Weights of a small image super-resolution model: normuon at rate 0.024.
Rows from block 5, named by matrix and row number. Rows with one number belong to one channel. Each number is 200 + 30 x the weight over its row's rms, rounded and kept within 0 to 999. All counts start at 0.
# convs0: first 3x3 conv (model.enc.1.2.convs.0.weight, 128x128x3x3), inputs 65-69, a 3x3 kernel for each
# convs1: second 3x3 conv (model.enc.1.2.convs.1.weight, 128x128x3x3, transposed), outputs 65-69, a 3x3 kernel for each
convs0.57,198,146,224,204,165,194,199,167,244,215,236,178,183,229,165,170,172,181,150,132,203,152,198,194,165,219,176,224,200,214,218,224,185,189,192,188,202,176,180,231,191,183,195,175,212
convs0.58,231,196,208,226,205,217,206,169,189,189,179,228,165,150,224,172,157,205,187,126,198,173,196,206,173,226,190,255,160,224,204,160,185,275,156,209,200,219,203,214,184,209,159,177,171
convs0.59,235,248,244,240,247,226,210,220,188,209,220,206,196,259,208,300,238,186,206,161,146,203,206,230,189,195,181,234,250,224,212,218,217,193,183,189,173,202,194,163,203,190,170,194,185
convs0.60,246,210,222,164,265,184,164,243,197,230,241,193,180,208,217,164,156,174,192,163,247,256,167,196,249,216,184,187,229,200,184,224,211,138,198,192,242,231,228,200,246,202,223,214,201
convs0.61,223,212,186,184,223,233,155,177,218,221,285,200,235,150,211,172,191,215,172,211,215,225,173,170,210,218,184,242,205,186,188,231,206,171,194,219,225,228,196,236,217,230,221,202,172
convs0.62,212,186,190,193,174,181,173,162,205,197,214,213,243,213,193,192,185,197,148,178,194,215,205,222,159,208,223,191,215,196,229,197,193,225,184,231,216,200,186,204,223,200,241,214,219
convs0.63,223,249,204,210,156,224,213,236,203,202,215,192,177,186,220,193,193,242,202,218,222,167,235,225,145,142,235,186,206,199,185,231,220,219,280,217,201,229,177,253,226,211,236,201,225
convs0.64,177,170,181,182,219,204,188,214,163,204,224,259,172,190,202,181,198,154,200,243,173,144,114,208,216,214,166,187,209,201,187,207,216,212,194,196,202,182,212,215,203,163,230,232,217
convs0.65,264,262,191,156,176,178,193,188,161,224,245,170,208,188,215,164,175,185,222,221,175,165,187,237,198,194,245,233,189,225,197,185,207,211,186,163,193,206,213,208,199,193,175,221,201
convs0.66,231,193,190,227,227,252,261,218,227,173,185,179,205,176,186,218,207,251,172,247,255,182,209,229,228,258,253,198,205,202,200,198,169,196,228,213,196,203,191,172,197,185,183,182,189
convs0.67,202,206,240,194,220,197,196,170,182,184,156,188,181,202,137,214,181,194,173,128,81,109,213,200,193,227,216,222,208,165,221,244,225,221,223,221,216,207,196,189,200,177,210,233,213
convs0.68,181,186,185,213,196,183,196,142,163,173,187,203,202,216,273,187,196,234,265,245,221,189,224,210,194,225,205,221,215,212,212,221,189,209,200,182,202,185,224,200,242,229,200,219,250
convs0.69,209,235,202,205,198,171,251,151,202,232,200,192,154,195,185,191,218,183,191,164,244,148,204,163,157,202,134,195,203,213,206,182,176,234,254,195,189,167,206,205,181,143,239,180,169
convs0.70,218,236,171,243,206,205,221,169,177,245,222,190,180,175,170,173,176,206,150,125,169,122,192,219,185,193,189,244,191,186,194,227,190,201,197,199,229,212,211,215,230,203,228,207,218
convs0.71,168,185,190,181,181,224,199,232,185,212,200,178,256,210,201,215,229,229,251,188,210,195,169,189,163,185,191,225,195,203,227,212,237,258,199,218,194,205,185,184,204,218,236,221,248
convs0.72,194,249,241,161,144,197,209,192,194,238,169,180,208,209,178,167,180,167,238,226,235,167,212,253,144,203,272,201,202,229,189,189,218,169,187,189,203,237,218,217,228,201,244,231,224
convs0.73,153,180,249,187,212,249,218,222,206,178,235,205,181,152,169,145,236,178,210,194,185,195,214,262,233,194,236,201,229,209,187,207,197,224,199,225,178,202,211,185,206,215,241,198,179
convs0.74,162,137,198,197,174,149,221,154,218,218,202,197,205,196,204,216,198,197,189,176,173,145,203,163,218,188,132,212,242,186,169,186,188,172,195,211,164,158,175,209,195,192,214,183,205
convs0.75,213,210,148,180,204,196,209,173,114,248,259,162,202,196,207,193,204,210,237,258,190,219,283,217,195,310,263,189,190,209,176,180,184,213,195,175,204,214,176,183,199,197,225,198,197
convs0.76,147,177,143,166,222,187,159,202,221,142,181,210,194,208,258,197,134,154,242,217,245,173,191,198,205,211,210,194,169,221,198,179,183,186,211,190,149,158,161,153,178,185,149,167,179
convs0.77,179,164,231,203,164,227,207,235,259,234,199,166,211,217,195,195,158,232,167,237,127,143,239,190,189,236,202,214,208,207,218,210,198,186,215,224,173,218,217,176,178,167,191,190,225
convs0.78,176,200,208,147,202,174,196,199,183,187,194,211,218,182,231,183,184,173,162,212,225,219,197,203,184,204,242,215,200,231,264,199,222,242,218,198,197,168,202,195,199,168,214,194,157
convs0.79,242,223,185,229,196,223,226,222,164,184,221,194,188,176,195,212,225,195,242,220,219,192,227,214,157,272,234,184,218,213,178,212,217,197,193,216,215,171,185,213,165,194,192,156,202
convs0.80,215,245,332,195,177,243,215,220,270,205,187,165,171,182,175,146,240,200,128,205,152,206,255,192,218,218,210,194,190,201,181,143,169,219,163,188,239,252,231,163,189,176,191,199,200
convs0.81,177,214,236,204,204,232,173,166,184,206,190,204,198,175,208,218,216,178,167,217,187,173,184,199,152,200,166,218,231,248,211,192,211,203,170,190,175,166,216,188,215,257,199,169,191
convs0.82,238,214,155,256,102,160,241,175,227,186,197,210,191,215,222,151,173,193,131,168,183,171,141,173,145,197,184,229,183,158,201,231,231,197,235,205,208,218,202,200,193,199,189,187,212
convs0.83,174,156,141,207,194,202,199,238,139,261,257,245,155,200,254,198,159,233,173,224,213,182,154,237,197,164,224,243,163,199,221,208,180,188,223,228,178,232,202,183,194,181,173,194,168
convs0.84,177,165,154,176,181,166,138,183,178,269,208,157,237,246,188,213,250,242,183,178,139,223,155,199,219,218,214,186,197,204,202,196,200,205,210,206,214,172,200,201,170,206,177,176,209
convs0.85,237,201,204,201,159,244,203,152,202,206,174,228,171,163,181,224,180,182,264,151,178,246,220,213,213,185,236,224,242,218,223,222,195,214,193,191,165,204,214,198,193,207,198,182,198
convs0.86,196,229,248,194,186,195,192,167,226,208,205,203,185,222,189,209,191,196,190,198,209,146,211,185,234,211,172,172,232,224,199,179,214,211,194,247,206,197,195,201,195,196,200,170,172
convs0.87,229,182,163,180,201,199,185,251,180,183,209,168,160,156,163,201,191,219,286,200,176,234,181,131,188,197,139,207,199,199,214,221,203,192,220,195,194,165,152,183,193,190,187,205,195
convs0.88,200,185,149,265,220,183,166,180,136,222,230,222,216,211,205,197,230,269,200,203,119,205,237,123,163,210,191,183,206,202,259,201,198,218,217,157,186,221,198,195,189,219,206,180,204
convs0.89,212,137,205,209,193,230,230,225,187,177,225,236,202,149,237,215,190,162,255,213,233,228,201,192,208,177,198,200,191,201,208,206,210,215,245,196,187,182,174,230,192,197,174,205,197
convs0.90,172,174,152,184,260,225,170,209,203,156,233,191,223,245,245,183,189,214,232,204,149,241,190,199,199,216,199,184,213,173,199,186,185,211,159,179,202,182,205,168,200,212,174,209,191
convs0.91,183,204,191,226,206,216,202,192,204,197,168,214,202,203,141,222,206,219,203,195,223,177,200,226,161,218,148,206,187,207,186,178,219,222,234,185,152,185,186,190,176,213,216,197,222
convs1.57,136,201,174,201,181,250,181,212,226,201,161,235,194,229,208,184,203,205,233,171,215,178,245,253,207,221,210,236,144,220,215,195,179,173,193,148,198,202,211,187,289,193,258,202,243
convs1.58,213,204,196,213,192,238,207,210,249,141,213,254,202,188,205,174,243,204,199,217,208,185,205,233,189,217,230,238,252,149,239,211,133,229,197,216,244,203,199,193,182,183,239,163,231
convs1.59,201,235,172,144,234,230,154,189,172,179,194,182,216,200,205,216,207,215,172,190,183,181,204,171,159,177,190,179,179,203,216,177,222,191,200,204,153,148,155,233,219,223,178,187,225
convs1.60,194,201,214,145,186,144,222,230,198,166,185,229,169,191,225,169,167,217,149,218,222,184,198,210,157,125,211,193,195,222,149,184,178,203,182,215,187,220,196,136,211,173,212,201,164
convs1.61,241,199,151,175,226,204,211,199,199,187,171,202,177,157,200,202,160,167,226,193,239,208,180,228,275,195,219,212,191,135,193,193,163,174,196,168,195,139,146,172,160,161,162,187,181
convs1.62,207,150,205,191,224,190,224,173,229,225,208,168,185,222,210,195,200,182,213,204,177,192,190,214,137,237,209,185,176,178,188,185,197,220,232,159,218,177,192,177,190,157,204,162,208
convs1.63,217,200,190,194,192,222,171,192,204,209,199,216,198,160,167,204,237,233,227,183,226,242,199,212,186,257,189,210,210,192,206,220,169,229,166,192,148,207,178,153,188,192,186,136,226
convs1.64,185,151,227,248,163,206,224,217,178,239,232,203,189,195,199,228,255,221,187,204,267,228,203,206,224,236,172,208,208,203,202,212,188,177,174,217,209,207,204,224,187,156,188,226,176
convs1.65,228,215,129,247,242,230,170,180,190,173,200,226,236,142,160,222,194,174,141,130,206,220,218,193,239,231,247,226,201,291,234,138,209,239,175,154,189,163,188,230,165,173,226,186,141
convs1.66,202,197,262,170,156,187,202,207,189,180,215,157,188,261,201,155,201,189,167,127,147,222,158,195,173,163,174,205,192,176,215,237,216,228,185,210,191,216,230,183,206,186,188,222,230
convs1.67,177,219,208,208,218,182,211,226,185,218,176,172,243,202,256,172,188,233,205,219,153,203,222,181,238,231,191,227,164,170,193,224,209,208,167,161,182,217,209,216,206,193,181,195,226
convs1.68,166,244,172,213,207,190,164,179,235,186,230,149,122,181,208,160,193,200,159,153,146,197,166,184,187,144,196,249,151,204,234,230,172,221,202,231,178,180,218,244,196,192,172,210,206
convs1.69,167,142,155,191,153,173,171,219,214,163,194,252,142,197,171,190,206,234,196,176,154,210,203,179,217,237,182,189,158,212,182,176,186,213,231,228,148,193,229,189,210,277,192,225,236
convs1.70,225,239,240,180,234,182,173,197,179,211,206,208,248,225,218,141,198,131,187,161,241,176,268,189,252,238,209,176,209,205,199,192,218,226,176,186,197,177,202,244,180,177,153,187,185
convs1.71,237,151,184,230,255,206,222,217,161,179,168,158,203,241,213,224,201,256,231,269,225,231,186,185,201,213,167,223,180,216,201,219,193,223,218,171,168,209,233,208,248,230,190,197,181
convs1.72,209,122,227,175,170,189,196,184,221,196,215,160,223,209,203,220,199,146,141,178,175,131,197,177,153,195,203,225,230,200,210,182,215,204,177,215,155,176,240,179,155,159,210,159,147
convs1.73,200,201,205,221,182,209,142,147,248,184,181,231,206,226,212,195,250,209,246,180,214,177,209,214,219,232,249,147,198,204,204,199,207,201,232,209,237,229,211,245,225,196,242,174,195
convs1.74,175,132,218,170,194,294,220,249,201,205,193,195,221,222,185,245,160,172,165,190,178,224,178,220,180,258,245,239,225,176,214,229,194,190,224,171,231,184,228,191,234,158,250,149,222
convs1.75,192,215,191,226,223,231,192,203,184,210,173,204,237,182,181,219,101,165,159,130,109,200,148,104,194,173,138,208,226,277,199,216,228,270,224,197,234,204,235,187,191,188,207,193,212
convs1.76,234,242,177,144,184,177,170,197,201,250,235,201,258,210,225,196,203,246,174,183,223,201,232,215,183,192,229,206,215,182,170,176,182,214,201,202,216,183,185,262,248,227,215,232,221
convs1.77,183,225,205,191,193,189,180,197,217,192,206,176,186,203,243,164,212,182,221,213,169,213,247,204,263,236,199,234,183,170,214,174,185,243,183,204,200,221,260,234,187,183,225,165,196
convs1.78,242,220,218,211,226,194,201,243,176,222,208,189,190,167,173,118,194,145,220,183,211,195,192,229,183,266,199,144,299,196,153,219,191,226,160,224,201,220,198,186,224,164,203,236,270
convs1.79,223,200,163,173,179,219,167,194,185,212,195,202,222,218,226,224,140,251,170,202,214,195,215,230,224,246,170,145,222,189,187,221,212,176,229,210,224,154,189,261,230,177,146,219,140
convs1.80,201,147,181,187,216,199,180,167,145,205,159,237,123,265,198,219,237,210,218,184,189,209,213,185,194,186,184,182,217,158,234,197,164,218,209,224,195,201,181,246,214,186,222,199,240
convs1.81,144,185,260,139,207,242,220,183,207,204,201,142,190,187,158,163,194,221,188,216,182,195,212,179,226,233,198,158,176,182,191,226,208,199,192,161,179,198,241,195,223,220,186,255,254
convs1.82,218,156,224,141,174,267,175,222,239,231,186,240,161,191,187,205,207,229,176,182,279,209,235,257,205,239,185,183,238,186,221,206,173,180,186,159,229,194,226,210,200,239,229,198,183
convs1.83,246,219,201,199,191,192,242,232,174,157,208,226,178,222,190,228,213,206,232,210,181,235,212,252,262,221,145,207,219,176,219,191,164,188,207,241,214,272,190,206,195,189,158,225,165
convs1.84,205,187,223,195,192,184,261,265,217,156,136,189,126,170,196,124,139,232,203,216,203,275,268,253,227,210,218,200,214,197,229,212,226,201,251,249,155,212,225,179,240,232,155,237,197
convs1.85,210,211,215,183,214,253,215,175,160,206,169,231,171,219,215,201,268,260,211,206,201,207,162,154,157,220,174,221,186,208,222,184,208,226,227,186,194,176,201,203,212,204,184,217,202
convs1.86,243,164,201,178,226,193,206,203,179,209,195,241,193,194,188,183,254,175,229,218,172,210,217,235,223,212,178,134,177,167,170,195,202,228,186,135,187,210,201,220,189,184,230,179,231
convs1.87,191,185,194,247,213,230,207,173,195,234,250,246,255,248,253,184,261,235,212,195,161,202,205,184,208,198,230,163,175,181,207,239,227,195,174,214,234,202,211,243,226,170,170,200,141
convs1.88,189,254,184,208,205,183,155,153,161,253,205,218,250,264,228,170,214,187,200,170,212,214,234,200,249,225,260,200,155,180,277,206,126,196,175,198,232,166,198,290,171,205,215,247,202
convs1.89,194,209,220,171,184,163,187,156,159,218,196,188,202,207,177,214,203,190,239,196,203,217,184,193,204,169,156,230,142,187,231,223,202,253,181,201,154,178,212,202,192,190,190,194,166
convs1.90,160,187,194,170,196,166,207,231,202,205,251,243,145,154,240,161,149,217,211,235,187,198,225,203,233,169,141,220,184,179,218,178,184,223,175,221,195,192,230,188,168,240,182,205,198
convs1.91,137,213,222,181,167,161,177,193,195,200,158,194,183,191,209,240,214,245,173,194,213,180,223,184,219,224,219,179,170,211,183,171,211,154,146,247,147,214,227,179,223,224,206,222,226